{
  "crop_scale_min": 0.4,
  "horizontal_flip": true,
  "color_jitter": 0.6,
  "norm": "rmsnorm",
  "norm_position": "pre",
  "activation": "swiglu",
  "expert_mlp_ratio": 0.5,
  "patch_size": [8, 8],
  "conv_stem": false,
  "projector_out": 1024,
  "eps": 1e-08,
  "steps": 7500,
  "epochs": 18.9,
  "weight_decay": 0.2
}
Rows from block 4 of a small self-supervised image encoder, named by matrix and row number. Rows with one number belong to one neuron. Each number is 500 + 25 x the weight over its row's rms, rounded and kept within 0 to 999. All counts start at 0. Numbers have three digits each. After the name is the row's rms in percent of the matrix's.
After each neuron's rows are labels from the 100 images, of 14848, where the neuron reaches its largest size: "patch colour" is the nearest of a few named colours to the mean colour under the peak. Only what is clearly more common there than usual is listed. The data: close-ups of made-up surfaces with and without defects. In brackets: how many of the 100.
# gate: MLP gate (model.blocks.4.mlp.gate.weight, 336x128), inputs 64-127
# fc1: MLP up (model.blocks.4.mlp.fc1.weight, 336x128), inputs 64-127
# fc2: MLP down (model.blocks.4.mlp.fc2.weight, 128x336, transposed), outputs 64-127

gate.198 113:447439514507537502508473499475503472495536460460468502441513482445509506512525516537452491505509509536476504514472457471493495476497509499522460510509501501456524494499497457493525555490473494
fc1.198 112:477467477488484513580472516500497470482500473502469508464496522503443501563514491479496495519449515531490531492537498517494484529490456498471521511518531511513493511478478489537485504477519540
fc2.198 112:522526522515571515482472516475497536496468531518543478475474495518510502443496492492531471523496488486498493499478480524509533465428495510458488503485505531505483479467479515466523459474485494
patch colour: green (32)

gate.195 123:531502485474517516491486513536523520509543495521459532512469528495487503508470517508478494468500558444463480490518483498561522573506493470469518483507525509528489485516516530497483514525503485
fc1.195 134:524482529500510511469504494512485542522541502451491476506513444508550546458488502447498504539515530515524486489510522523492530474495507503538445490515482529500478493531499532521507490538478470
fc2.195 128:491483463551508536509499484529552474493499446504449505493508502528462528514523481514509494442500512525491544509512494495528470516483507455480553481414492517536481494502506470509491449518491556
patch colour: pink (61); white (27)

gate.312 098:466524508511454479524533506518506495510493505517516567505460505526493468501475524526475526470457487473475488518507489477530477541471492448516510487518513531545477480496499501520525477478526493
fc1.312 090:536498480446514513498468453477488535501523531525470528540474450485494479488486508474476474502476578433523479504498490478482505488489470461488494503523522503491514492438495518484528481526514494
fc2.312 093:528497515520525487537528507484478497487512516484512458494474525551519511541465534459516526530502469483477545512481489493506556485491478473482493482489499486469505492439528511490502437522479518
patch colour: grey (73)

gate.38 100:480489510477513478502500492476513488533518529503501516513552487516511459512518458507532533470524481491497512487504511513446453479449530452504505516519541523525504479515476459558447496542518484
fc1.38 097:474529496483438503511497508464481527504466489518524457512458494507481503492503518495498532505476489497479501474494528521481488507472464489471530495536524541513464513507486485550486478491507503
fc2.38 098:483513481483508558458474519508471480496517489508503478522438509498466503498488496472464497493482516471488478515504522485493564511526512499486529499507471466505541507445499492490495516514522492
patch colour: brown (59)

gate.86 122:515495535524497500486499460516486506447518490484527500519518457527515479461501486508487482444470512526520509487501511480484448426500517492538481493497493466480491500455444472493516482447537485
fc1.86 102:512504522506510521506556460525464504498557494491510534498482522493468498560506539520526503453485495494494530513494478481514461468503529495492498513488504569447512476477494486523478493477544540
fc2.86 096:485544495535522437498489417513501464518503481492484530505543492492477502484532501529495486460527524514445491483504503470492482493451526477541495492476525554532470528544522507487490505469485529
patch colour: grey (60)

gate.166 060:479488492510507482504484501508519517487487570524506543524475498509508505513537471495548504514563506499523494509513491496511511501462505485533535560496521499486500539437481562505531508503473488
fc1.166 055:469530447472456556492500495525455510526519529522473517476460521497484456549524514517523493484545501485519534540527472447473535528512537511491515518542501528512479453521523463476502496521503497
fc2.166 060:514512507531542531499497486499529534505528536520486524523461476460490507461506452495476497489506527449503478524504495517502478500501534509454517485525484533470487488522488519502501474494507466
patch colour: green (40)

gate.149 103:519463503518486499524494473491530517490553515524511512538494473528551505452474512532480511495482533517500505525470488505486503514491509464520465454548528530534528495543519427509481534509506480
fc1.149 099:479513500512502515513552502449531521544459482535517510536475493512447472552521533507483488497478496514512520482516507484516471473521514465508492532494522507517488515457498524531507469490518501
fc2.149 101:474495517550545489506508501484482503536457496500509507487490497502576477468476500470526473537510563514512514513524477542535517494519499514505543520443495541486516481514517497487454507497525501
patch colour: brown (90)

gate.328 094:492511524526468478508489535478456540522481506462522489508490511499457494490510515501482523505531492529450498439505515478490523487527523505558508505463482462495488559470506526490562469456464484
fc1.328 091:515522531498534500504507491464517536490456490530551488514455486482431471559501505471476498516493492488470545476526482495468463465526495504480531505460542529492452466462484536494505468506503506
fc2.328 099:534480502520524503494453490511510464505499502561492497510533451484539496492514518563474504458512506497506525476499487560521514482481486523549494462517475499518512514473494463510550534476486458
patch colour: brown (55)

gate.219 096:485516479479485509530500509498533523477482449534491512531520486481507480501488510467472505485519475513485490536509455531464502482490458462507513524536486472498488480502565512490558523510499471
fc1.219 075:498512487487499499509469517485467488507506519503480489499578527480507514510496524502470486488513480469493473481463501547480467496524528485472537486512486480486552483503507490495512491472522523
fc2.219 080:491489519485456463497504489539476521544516504534477528489465474500524490473455481489489482483516482533489491507545503459468493475488522514530442494471468486476501530494499494511499450460488525
patch colour: green (53)

gate.322 098:487516514463516506504500501497511518476519501531475556525484458515511503509510512477466491526532536489521488557524461488505530500514499465473478482532497513490500444522500519501480489567478482
fc1.322 098:493468469525491494499523497494501508535496510495513485538508508495495526466501516535528504445483511514472459464431526477521475486473497505513529553472469494488485554540520496544488540461508495
fc2.322 102:473528504424519464487507564522513495489495465527492530490500513508503502533533548482498482540504509499510516487530487508518537497541532502516493482491472505503533560493487482455519501462476512
patch colour: pink (51); white (29)

gate.157 102:506490482478494498505456527523529470513517488519479497504513524494464519503497510463449494498506504508505496503454471482483480488536472530440548506460474491504491496506542487491502522517522455
fc1.157 100:539512500479505481480483514480529482548532490538446499493522493493471503500473477439418444477512519498489528516493511511475464457486485509493540480495509480511479515531518496536464504517495461
fc2.157 107:516514487545496514500503493490450508498494485416530473510499519496519516497502526510519508515516505491507487495510519522557516530503521514471460538469498495488495485510449518487466472504480544
patch colour: green (55)

gate.26 098:495498482474540466466444504535559493542528514515499519481520523491471486513538481486470466467475515501487488501472523478488515498527481508501502488454477486514486552497480469481472518473506450
fc1.26 109:486504521518527479515506504495556483541503501532541534465525539528500471518517484437459476495484499517491493470495504470497537481526515499507542532494520505526481475488492494472520497531505474
fc2.26 106:529499490523486531518479550508435475486494505437508460507504485494545522481478532490515514538501514475521483537527497511526472502507484478489459508493495509497481521508436508534512480474493542
patch colour: green (45)

gate.153 123:523486506498527513500530513483498536509514498502517446512496528463517543502520563557559567523516478486542489443515522490506505522500498502480487504495548501539513503521477483511501478481504536
fc1.153 135:498500488497545470498480507474504508514495517512474509500490515457505501454491526490507531479509517512504502473459484511473484455455520460486539520504574486492471492511482494496476512500498495
fc2.153 124:483508504490522511482479474521481513510513501490488477492491501541472489529479483520442477526433532501473477512521480499502542527485508470513505479494473430520490505530524536529492517520477513
patch colour: brown (84)

gate.236 108:547510476435503508535478473485484502524489513557501521520472517485477492493464480447529486515473502524446498486473496551501495527527484515442532456529520503510485482480512499493466488501485535
fc1.236 109:501516504496526482495500546510492510494486498457490510470528517502479531514504508515498525541499519484518496491541565490462498476502533487515480513507564501504515493491457543501537467518502509
fc2.236 113:504451507443476510528529492501555530491516466482467509512461523472515541485521529485496518472522489479489485475494480501502496508529469480502515474512488516513512501497487482536477494515497506
patch colour: grey (72)

gate.331 089:464507519499457501521490500570510501504466469491490477529519486517506486488497485533531531514496472515515483514494507489457473535452496505504464499511511470526502493528508496470525454472488525
fc1.331 070:497482502541522524508493487505533478513521513562555485476495493508552489479526504503475522509452492523535521516496478502520520502502538514509493456542530537485491494515510451482507485533537484
fc2.331 077:491502497479518519495513510488517576489515526476501490493477506476472497482526500501471453496467469509499482499508477425492521500484516479490528444504503528488490531488493497491513493477493509
patch colour: brown (71)

gate.335 125:524482502450487482545498520494515496512515488510455496513505494490491472541483514513500497506477508426513501532472512486526491509503469491433483458522494521521496506481520494503502487494530502
fc1.335 128:474496502532513555469468496506505469507518555462493489455467500483471543545511488498489470473513493521540512502511480495495493476495543483528531552498491493423499493512466486508481520502495502
fc2.335 121:511465507472562502491506504508517499483480490495562493480492489515515501434502463509507514524472493491497470506517507508512497565484457485466516527482502495609501491513497545496487522494507496
patch colour: green (49)

gate.122 105:484521476487451493474486488536492522522520564521497507525480504485474500497507511565479517517493536520467470472518517528464492525504442504513479480493515452527503497485505533507519512528516496
fc1.122 107:508514488472527485511496465477509510492515461493499548493504478484501481474460512466535492495499525483486472495521471425498492460515536482477501490484488513510489439489461492468513443486524509
fc2.122 105:527500482516483509510495523508475477496521559509496466519456505521515532535489518525515513535485482496513509530490496522476509517540431511500482510505533447516470505462495468548527491479488508
patch colour: pink (42)

gate.237 105:473469497479503506513490486547578519493492496490475530511496484470479467480471486534523524453531503521516515523502496485496435558471534488503495479424501492495470483487499504455517494492508493
fc1.237 109:489505521472477518535521515468463510492470540519466485512449470508472501510500479513511497507536482492483593481514464506473525477486523487507502508512525495554464490476505501507489494539450547
fc2.237 114:513513479528531496491503527497542467554492464513503524505550495519503531505462500515484497546505530506498527505471494517523468501513516507461553456453494544505510497508497495470477493477544470
patch colour: brown (74)

gate.200 108:542523484523516493451476496501508519497527516508477477560485466459512563486475569471508543460492553507520497495475485506511480485497521491497500486502514478509474506496487525520504475497521492
fc1.200 109:512475507532472526506509534487504467532513504525518467481496525493499515518483511493491548505464478521502530492468488498447469502520530544468525461490526503514547510516531469497498467503554547
fc2.200 113:503487520486505522431508466505426512512536524458491541513498502478505446529500513494453507467504541480506492512478574526500532545493505497511464531465521489511490511451529547487505530491487494
patch colour: pink (52)

gate.285 070:491527482484513462485512459521489508548479485523503495505513512460517514449478469528475523495526523509465471476480482493508490506455501544499513494486483486513499525543550519492475490496522489
fc1.285 057:497497466540524424486487447506484518463451470488496499485544479474506474486495468524538480496498495529483497505507496515468499485504542555514483491453500520549491493494498482487468498465517508
fc2.285 057:494470500532474510458483457487504478522513494544481486556521515512508527541533526497439505473516491474510451523477520506457492499472460468503478481547528479515482448527497485551525473498512482
patch colour: brown (83)

gate.102 109:518498500505477521470509461511509529541546517487558514473474539458484511549519522479504496480487501497440483474505470506532497510531468492462554535478474560453462515538529504523478474503519499
fc1.102 118:467486483450528542522494510497499497514516454510462519524553516496481510525526519528540527477529476487512484511508539485498510488526540470459505527530506547522511495506480457525523538488510497
fc2.102 119:504483537481529516486520483466529540525529549485510486527425513473522508490484507434490487517490484531476521510476499460471515473525449519472527524525485538466483504495465490494496509514504498
patch colour: green (42)

gate.136 099:543498522519507529507475490537539475481522497494519503486499497523493522459522458493470452470485501534494507526502501539517473492513513478520499508501466483493522506491502478489514518483534503
fc1.136 088:500467502508526508475507519451506509477524535535551489482477527501513500493491546470521531457471472491521510442483474466510480468526508485502523507498555532484478498493464445525472523478498493
fc2.136 095:540520449499481501527525502517541462510460473475495542556531465522489478490521482497505453519554483503524534541488529513525474457510476531492481515491508518482490474470489492502483503470497469
patch colour: brown (75)

gate.155 106:527519500523462462484501472496477506482506479496500487492504528492499534458499525512509552526450508518477478466490530526478468499444450490513508487507554498481573505513441454529535514482554503
fc1.155 102:493529504535497490468521489512496488496532490507526534460472517546501518479565543480473527490469534457485472461512512476548518499466471506520513519510555494519507512484439503521519516522527470
fc2.155 102:539473513472505536487517476540510499533493494462501490461518512515526487552468517529459469479465507543502485466479503529477554527513500476506486485515481466491509519507522524471530470478484500
patch colour: brown (74)

gate.172 107:525468504496455530524568530483470536472466470448501477502484494539497564503493529542518514525506483484525493472520537511514508491515516494535483510521485502520553516504477503527510495475488517
fc1.172 111:490511459477513493501488499446466492520462537496458497495488532489494506503495502487512486490537474494518468480461482525480516458471539464481537573529463455478507467510517503526472517506486504
fc2.172 109:509537486518530474532501507452460534481527546498478494529488535469444453517482489485515451489480506442477488538477517481523475490526435494471517467481505500492500494486483507507461502522463516
patch colour: pink (39)

gate.207 114:519520493480495473482479521520496516530525471537412467516522495509493534524489515487486474488511528480479495504518498507519511500497453530465541511481465469523507530537557512511460492483470482
fc1.207 111:494497511519511533462493478528495492512497472503507522466481504447527477530522529495510531553469534498477483524547526515515509535469508512494486484531537528452472455481460505460504515533496498
fc2.207 108:491521484499538523490507465482506453461499497483538497485511467479508462535483474500536434496495470506508548493488506563486489530498503490530514495529490489584491457472535491522527459489504527
patch colour: grey (64)

gate.297 119:530510497535501461472502513514495478515535491473507485462518515529544553450497487505497523516504500529532496496491496497487532468504513530522493509513494498532531509567513480496509504496478524
fc1.297 120:495528496496508526483495508505493509537458498451528519482507516485461487511532500532492496545555478516488478479536576499478534490519522497484502549483483530476470484502513516479530485503479486
fc2.297 120:508489491512515483551503513467459505520483499530548466500510520534534465484453504458524487497492507491502462500484479539505544517475476492468505464484465500506516481496540519534466506489517496
patch colour: brown (55)

gate.17 103:479560451495491503511504468495503511519477521490509554557464481483477485515504522454478467488502539494503492515465489500522502468501478467497503554533502499513441487454502526510464472508499490
fc1.17 110:525480491501515523528497498498539469519496512532518513497467539552472479508494444478470468469478452519478553502472487518515502497499539480495504494508541527535521514510509449499470479509496543
fc2.17 112:476533483515457536492530473536469511522495468457515515544491490508489477535521495461521542501491540506511516477499538479472507532526498522523515503480513463517504503494526547503484518523514495
patch colour: grey (66)

gate.191 123:470498460531512498500500552505508497523495496502516477496485499537493512484519498534480506494490477498449532470494516520562518509497515508502530491478474529483485545471531515500492489474469515
fc1.191 127:520486529485482508487495445518484499492521508487474516486527518445502501528513486493521507516532511508515453513494501483442499526478475547503481499502510484528502456525468498476517494537520505
fc2.191 126:499486444454525512482466608480484527512474495506491469512513515499515493482484486454504539549499492481507489502554507491557542497507542488498489484477493519503504534524499512469492492520489515
patch colour: grey (69)

gate.71 104:498493546531480451494534481476474495494516537480487496517527479470584520438486522529507541453499513516514476525448516512496479474465524529518496486489472505469500499522496492498487521473510475
fc1.71 114:519540529513498479508515494487492448508493474524503486480499540489464507533561500475499511516458474526483499489490528524484456440494531528472523498515546472479481477524475479541508476505537535
fc2.71 114:493482489529582524475509484482469466519497517500524479483505488471531504498463524508504498458536532520526490522455500542564528514474482550481540505499508549474492496489525539508493536495520480
patch colour: brown (70)

gate.96 116:492489497559555481483503482518553481510510495472532487466509505520501484510564491523507494508501486502499484483471525488507550527548558526510489485491505519518479519483457491483476488495471464
fc1.96 124:505508515474465509516476506493449493489503516505476492505477472476515548464463507492480504511489507478527500548478471493472472432460487512468503488504474484464519472499501507496544469485524537
fc2.96 113:499489514499532487471505470491552486497499490516524555471491520519489481531520439496500509518474490522486500493485504514467510568538519513527529472541479510544494486503554486490496499500484458
patch colour: green (32)

gate.7 110:497495535503479512483538495523490500472508513480518489500468476513539494448473492563560529522489493470498526519524506470536516550483529477510466466532514559484521494530508464489504498529483537
fc1.7 118:483519518517438488494523525492458505499474500454513502500506528506475485539523523528517526574469507479486476462526549501530482520498492473498486517521501519484517532482493505521489469465502536
fc2.7 117:504520498504530500559475519482496509542484464461516454505517512507527505488513494439482471493515507496499480519496475519512515464511500490498494539465504477521481501524430516525481478498524513
patch colour: green (51)

gate.76 074:491510534541513486495514458505554481505495461485512524511493506512437492543524505535496488512489522491489472465482511477493520487532532482489504554476521511541516482511509472492510474543533526
fc1.76 064:531495445484481503536457468473501494520461448517477478479505534494476485498519472494517495498510487520484501466480510510486494520463546555498521502498498452514482495503486496499511496484535528
fc2.76 072:540547489474455477477505468555505573478489510517499521482479516503540501516502498515469500518497507496496488454504514449465497486507493469478479507517518420523536503450495496487492494522535501
patch colour: brown (78)

gate.216 108:480504502488503497464506485516534526538486484475537492500531476518493458491532464545529523488517477485495488473502559475489498505501538466517443504470516550529486519507467490515514489494495477
fc1.216 115:530473518495504513518511486495552519507559501539541531485457495506523477495522520487478502476472536534477516481508450479535503527505487508492510458511535535514442503488513484491464478524517504
fc2.216 114:447490518471469512516474516540509514504516487465472505528500498477484540470510521478465465527548509494516507518519502443514480457518468486484550491495509522453520497513474479516522513490497507
patch colour: grey (84)

gate.91 095:512513505551496499517487517521499494512475492514530491524445507523447497489501515512475502476437496513460559486458458498509499482514475522520511519482490513503485541482504475513503503459516517
fc1.91 096:480524515492472472477498542522481528516481508448490504485514511554501502498484481553539502489516467453502475496506545502502515504514525470525511549457457519531518540492532508501524489461504534
fc2.91 104:496482509533480499466513451514541535506541517524452509511495494491469529506511515527472472459516492527480505483499450444495509533474454490483538480525521479491493459514522474520538484518498484
patch colour: green (36)

gate.281 104:512530483478514454519470496524490478520501471493457509494501521491460489511481477468503476550471537537517523517474504515476495501504480507476511484494521491529518475482531496473485438483500535
fc1.281 103:467526528492534533493487483495525471524502504523508527515496512505455518545527482480530479491492517556478518484507495497495478503542545473479521513496533530530485466496454524548487465518497531
fc2.281 106:470533508508446451482520501509518480467519486469498532466510497499500506488543493521497539482477440451479517518469513513468494529499516514526463495516496442546474506517499488519503520523443500
patch colour: brown (58)

gate.320 112:461476425474485504530514512507505498493543542494486555476481500544492531493523511517479485512515515521445509512484508525486524524499496476509507480505480486500517517475487500479505499498487500
fc1.320 113:498483570506512523483498493476495520517467478491507453498520471467540486486479478486530509502494476475546457488506480462513522489477531528519486501515487508511486482515486494498518500494469476
fc2.320 104:476537472486473516477488552489474512483471516488481500524498508483522484475486473491502506575489466488529517531520506495476499515535467514520448512526504442464477547479509494522501494553480483
patch colour: brown (77)

gate.299 091:504440489473517502494478500514509521463530501509492492497557530510537482498525487489533558522516486468528483469509540521522513520474476500491501488463500529494555485486498488521501525542539478
fc1.299 087:491500499519501514500517473497526439483466469479522488487488506537493537511541495484475497509476476486486465513461517501459496448503503518479482524545480473495493499494481485505501507511480473
fc2.299 091:536462508501470504468488487505483494523523519530507542497490513496469470500474512503484500459509512523506499520479540481508471536486534503498461510460455511542517547477522540473512506510490507
patch colour: grey (61)

gate.108 122:501501479479480481493564497497458552493496527471504548485506506512491505491496546525520540515542522468435469440536499470546521539509513476533499514443512491475515485456479540473516505527477519
fc1.108 113:457553488503479488477498527511473487476484517501484510511517496519539435497487472509496480508469480448513493543480554481496517502480504478480477550517490475483520508506507455464496493507512485
fc2.108 111:489553501497530476518529470435515504548505505518490489527503505491505470483464496453530498517519499503492483522493458496452467489505512501489441481503509503471493496505494514504477514534508487
patch colour: green (37)

gate.77 100:490504495482512514525499522477481515471480477520514470529476480502486491535496497508516501525532472476556496519567495506508518490515555471471512528518510523489478418506504488517506502576492492
fc1.77 110:467522479499469506474480484531494511485536497468480509490519509481475504493480546513504504490484517520475537484466514477472487495527434508493511492468483498505503576495512504504505504436532510
fc2.77 107:465526485429531525525501546490506490491471478527484499555532504479546519540513511490502491550518511508523519508513502542506521486548506472530482507520538488524512566468500474505521513502483501
patch colour: pink (47); white (38)

gate.98 094:499517446440487474527521531493460536458470489540471504525505525504461496480464486476517460502532468466451485448542487528486512508507462472478549514495505448543510483489520513514498530533494509
fc1.98 085:480491463471505551526515509501480496536526517492480497480490514490512566517526500481482474439542485447518497520488474485521510481494511494463533512499448469516495495528512517526492504468488480
fc2.98 088:477498509473493494508476522511509526515501475498478495478499501491470464507532511497516493510505514487469506490515495478546498492516547494462469527473545460432525482490464529468496469467481492
patch colour: grey (63)

gate.308 106:513544496498531501489507494478508517478476475508532456519504462462508495489508501492489502491492485563484532517504506527474478465521509535504444460524507541477444497529492525549508504497506506
fc1.308 119:472480512479473483495504522501497512562517534487483503485515490510507473528504467507580514464538491480507526459536522505530484550431527460513519508472514512524478505482484493538441491507485502
fc2.308 113:487488517493495498462502485489525495551484494519503498483471525493463513518467520497509505493501488549500502479518491459517510494523512510480430475502513505488548507469538480504471484514509488
patch colour: grey (62)

gate.205 112:445509518514439489510500510480471507468447498494495487542471468509473502517490530540546526553503511485491477463524491465500470526481484517513504510494495467487509511461474532498526477474492493
fc1.205 125:527517498502465502483505512538486495463507470495516451501494499475526527466453481515527534528485494500528536530525525508490454527479479521500472446531529510499551509554532476518483488513521532
fc2.205 120:492496492488447526528504484521479497534518480467498517532518509515518533505538514476473487492494525559484516511503482503514504502550491498495471542473488507533467515507482535501494470504506509
patch colour: green (32)

gate.241 068:488489438496470539505505482543518470504561476484527554475484521515494505497541483503470482487495534494500453477502492502479534504518551448486514525511498533514474477531480461539493484511537488
fc1.241 051:485523518462506475462482504511486489456509565484519523493515484511476459499501504492464480491505531487440478469528490445503494481516483494470509501480458488468469502477492500500479458501481485
fc2.241 058:505483513482503489494506522480519467471499491443485496539540508491489501537499517460541518548470471458489513495481520521468499489508489471496507490485530517507545489459478496491517503464503500
patch colour: brown (75)

gate.261 097:532481524538491510523570445491495484502545504504513507503518500549516498523513535507471483475465500497557513484488468480513524456523488503506498524510473490497533465471527481488510467481556511
fc1.261 078:537505493501514557515525478520502514437499530498540486521480480539502469500515530495478501455470508460513513516510469501493501440508506476489530527504514540462507452492496476486509471514517510
fc2.261 079:468535517511465498500463478492501474524527513479483499526533482517505446527480521469515474490463511512422479522485524473514501485486501489526452505503495528511498524523501481492513460435513526
patch colour: brown (62)

gate.313 091:524489467545492478470506518483509508519491499506512466472481494488514513469497510503459500500496520517405498500490509498512491520481505540523498486480492490471490566493513507476476482456436487
fc1.313 073:530477496539537503467516476501474485492510485504501517456450512490490561503537532459490525498491513532505506463483452550529494493483510537495519516457479514453515457484503503494540464541528535
fc2.313 083:510497485500514500502486546505477495484468470510491476517550493519536452515474480504514532483466500447557529454517512547521489503476507506516475486469505517543475542468491523494524513471486491
patch colour: green (55)

gate.288 101:507476511528495473466492478466511504509552484546531479494506525483532501507523550478463500526445545511493471473469485464479532479539453540468517489516491509493502496517498487535507493521522461
fc1.288 107:498531524497503519479473517487421468494524502464508532459525553492500535504520520501517483525489516482485460499485527508541518513508498477489524540527480514460565517516474491537505538480506507
fc2.288 107:498476476505459516502513514536560495503478483483506507517512495526476521460484507484462517491499518541503503509513480514509447485503486525491511482522469498513472517461508479464477470474489503
patch colour: green (52)

gate.321 109:501498488447487497500545502486473542505472501488466478522521482520499530514505527552563536519530503474490497466553523542532498536488470518519508467497482500525527492458474529524497513485475532
fc1.321 110:507499459494509483504498497495460486443486481507436505529512537473506546491461552481533542468515497512497498484482470506553461522480519491484535504519511444501543467504513513466497534501521543
fc2.321 112:520505508522520527521503503497493517455498479441510537539512504503514486533516515504499474543517532427499500539503550476517451502525494474515520477494529522488478483514473504469525473491487507
patch colour: green (75)

gate.295 099:502534498503502441491474534527524504520531508499505506514520536532500486455509497501499489510500545473485463484475532467544521478509466483509512542470507489542506530484493483492471490472510461
fc1.295 088:505517471500508477500530539470457495517440491473495479483513516501497491529444495490559500494502500527515552485492577504513483534477534519523504503493524494510499545499517493509465519459503517
fc2.295 092:510506493499471479506563486492496516504497527480502494507459525529517511499495497531476479506506533556519489486445531503450514504442489530467514551527487476500516466521522508480527493547500500
patch colour: green (36)

gate.203 082:503464495495504511519515507498523528509499533520547503471453501484475499475486489515506495527501496523467573467537468492450528495535497507536515477497514494513508464498503450484521482509437500
fc1.203 064:502502486498496458499482475493492502507556495489543487459537525544539488498525475468516462545486499511487503501562528502439535489488450481529493531513492490519529519550510486536501564524495480
fc2.203 071:497517525536546497541484532463479530459520508501499506523492502527463493489536544533487503501520470518523481502484470461532509493525570472486477503511495479497463463500479502452548487538530501
patch colour: green (38)

gate.79 122:503489475426499510528489516451476530494480513535455454514479477455491531520481508512560514504530478458521524469522470525464503450507486476478536514528508494517487496497505506527500525503486527
fc1.79 120:450505491496510493501493486512518477532482476498523525478550525491478427528513475499493494460475483516475506520505504482492472534520527494478484477456500523484474491480479474490503520484519492
fc2.79 116:494499522508506477493517546494531460556468478509511493482508475514525562489484532498516531558521493518533551449477495516506486482479484526464538461493477513485561497530510480500516484474511525
patch colour: grey (96)

gate.53 116:545499513499487507508476473542542480515527487485519535502496485537494511472490438486478458507498522532507486549476517491500485481521482500534473486481465493491519502488514507500525482478517507
fc1.53 128:517470527512498460514533516469499527495512552530482511521495524486524487483451551501518560490485511504539518473481486493522490498482533473483510498520565518499479492531505469484496479495500498
fc2.53 119:511526462528479529518492482530539452499511487469494509528500486507512473483541463447517496508577480514534470537479533524519480463513506523496499537496512541489536487489488485484481486506523490
patch colour: brown (96)

gate.114 121:490491540469478493537517501514516532501496514497494517520514528458492491496517488549556542464532461538494518468474468548453460492506528488491516495489477498512471497528526509514505478457495535
fc1.114 127:500502474457498531520482540475495540471463507472497495514533518466548459479480474480534526495556467505500529498491483547488523539505522475500473498504484512534471536507521524495497498497450523
fc2.114 116:516487508508514493482500544509488484527513508510498475478502490553488516506456505488448508506468493490475518498537470528528548489516501476517470408514466462479541501484510493474501467493527506
patch colour: brown (82)

gate.128 094:489504525532510484456484496490509495482510507466521468466528497517514533469534500514511498550511508556528455465494540524513506474502514516513493504534510502473507481512429526517502471522474446
fc1.128 089:455497484504476497500472530508540502511472494468503481479535482532502489484505475505503482533531459543531492523507527479458534454499520521504510528525476507492504502544521487476520506509464459
fc2.128 101:547518479497488501505496488462457556491497544563565530555464498527504437508470498475504513507473517498488478500458490532479524524502478515491475485509508506497473512462531540477488534529520478
patch colour: grey (90)

gate.144 099:502534511514511440499511505554486497478491439516438480524498488516484519482521488556516523528508504556477552530522541533481466528465502556521511485464520504505519492526501498532494521498496527
fc1.144 102:450497494520473480442512486514467493498500506494464468485511428537531488484491485506526491465529513435472517500533501488540486539440510513531503474467470509484493502478481505517481522513479474
fc2.144 104:512451544477526581500500531538475518494516523469546494460487517535507495527473527459490484531461481533497502509475491553512565515503468532511462477542483524524491528462526520476498488476498487
patch colour: brown (72)

gate.199 123:517538501493486501506496511512472503482459506508482474537482497470473504480446477473509501534503495502507500522508507562466465508478463498478535491505492481475502491510554514514471464485515535
fc1.199 132:509506518517537501494498459506528515498498506522559516507505504507466461518530498504500489455486483506491490434513498478509507485551510498507478511466547509544451482459459515492532500483517488
fc2.199 117:513523511492495495473518507485532514465501488500498547504481502508494491504483459495499509556464510507496513504497519528454491547509507506510533485543468499548530493497569476475501503517497486
patch colour: grey (60)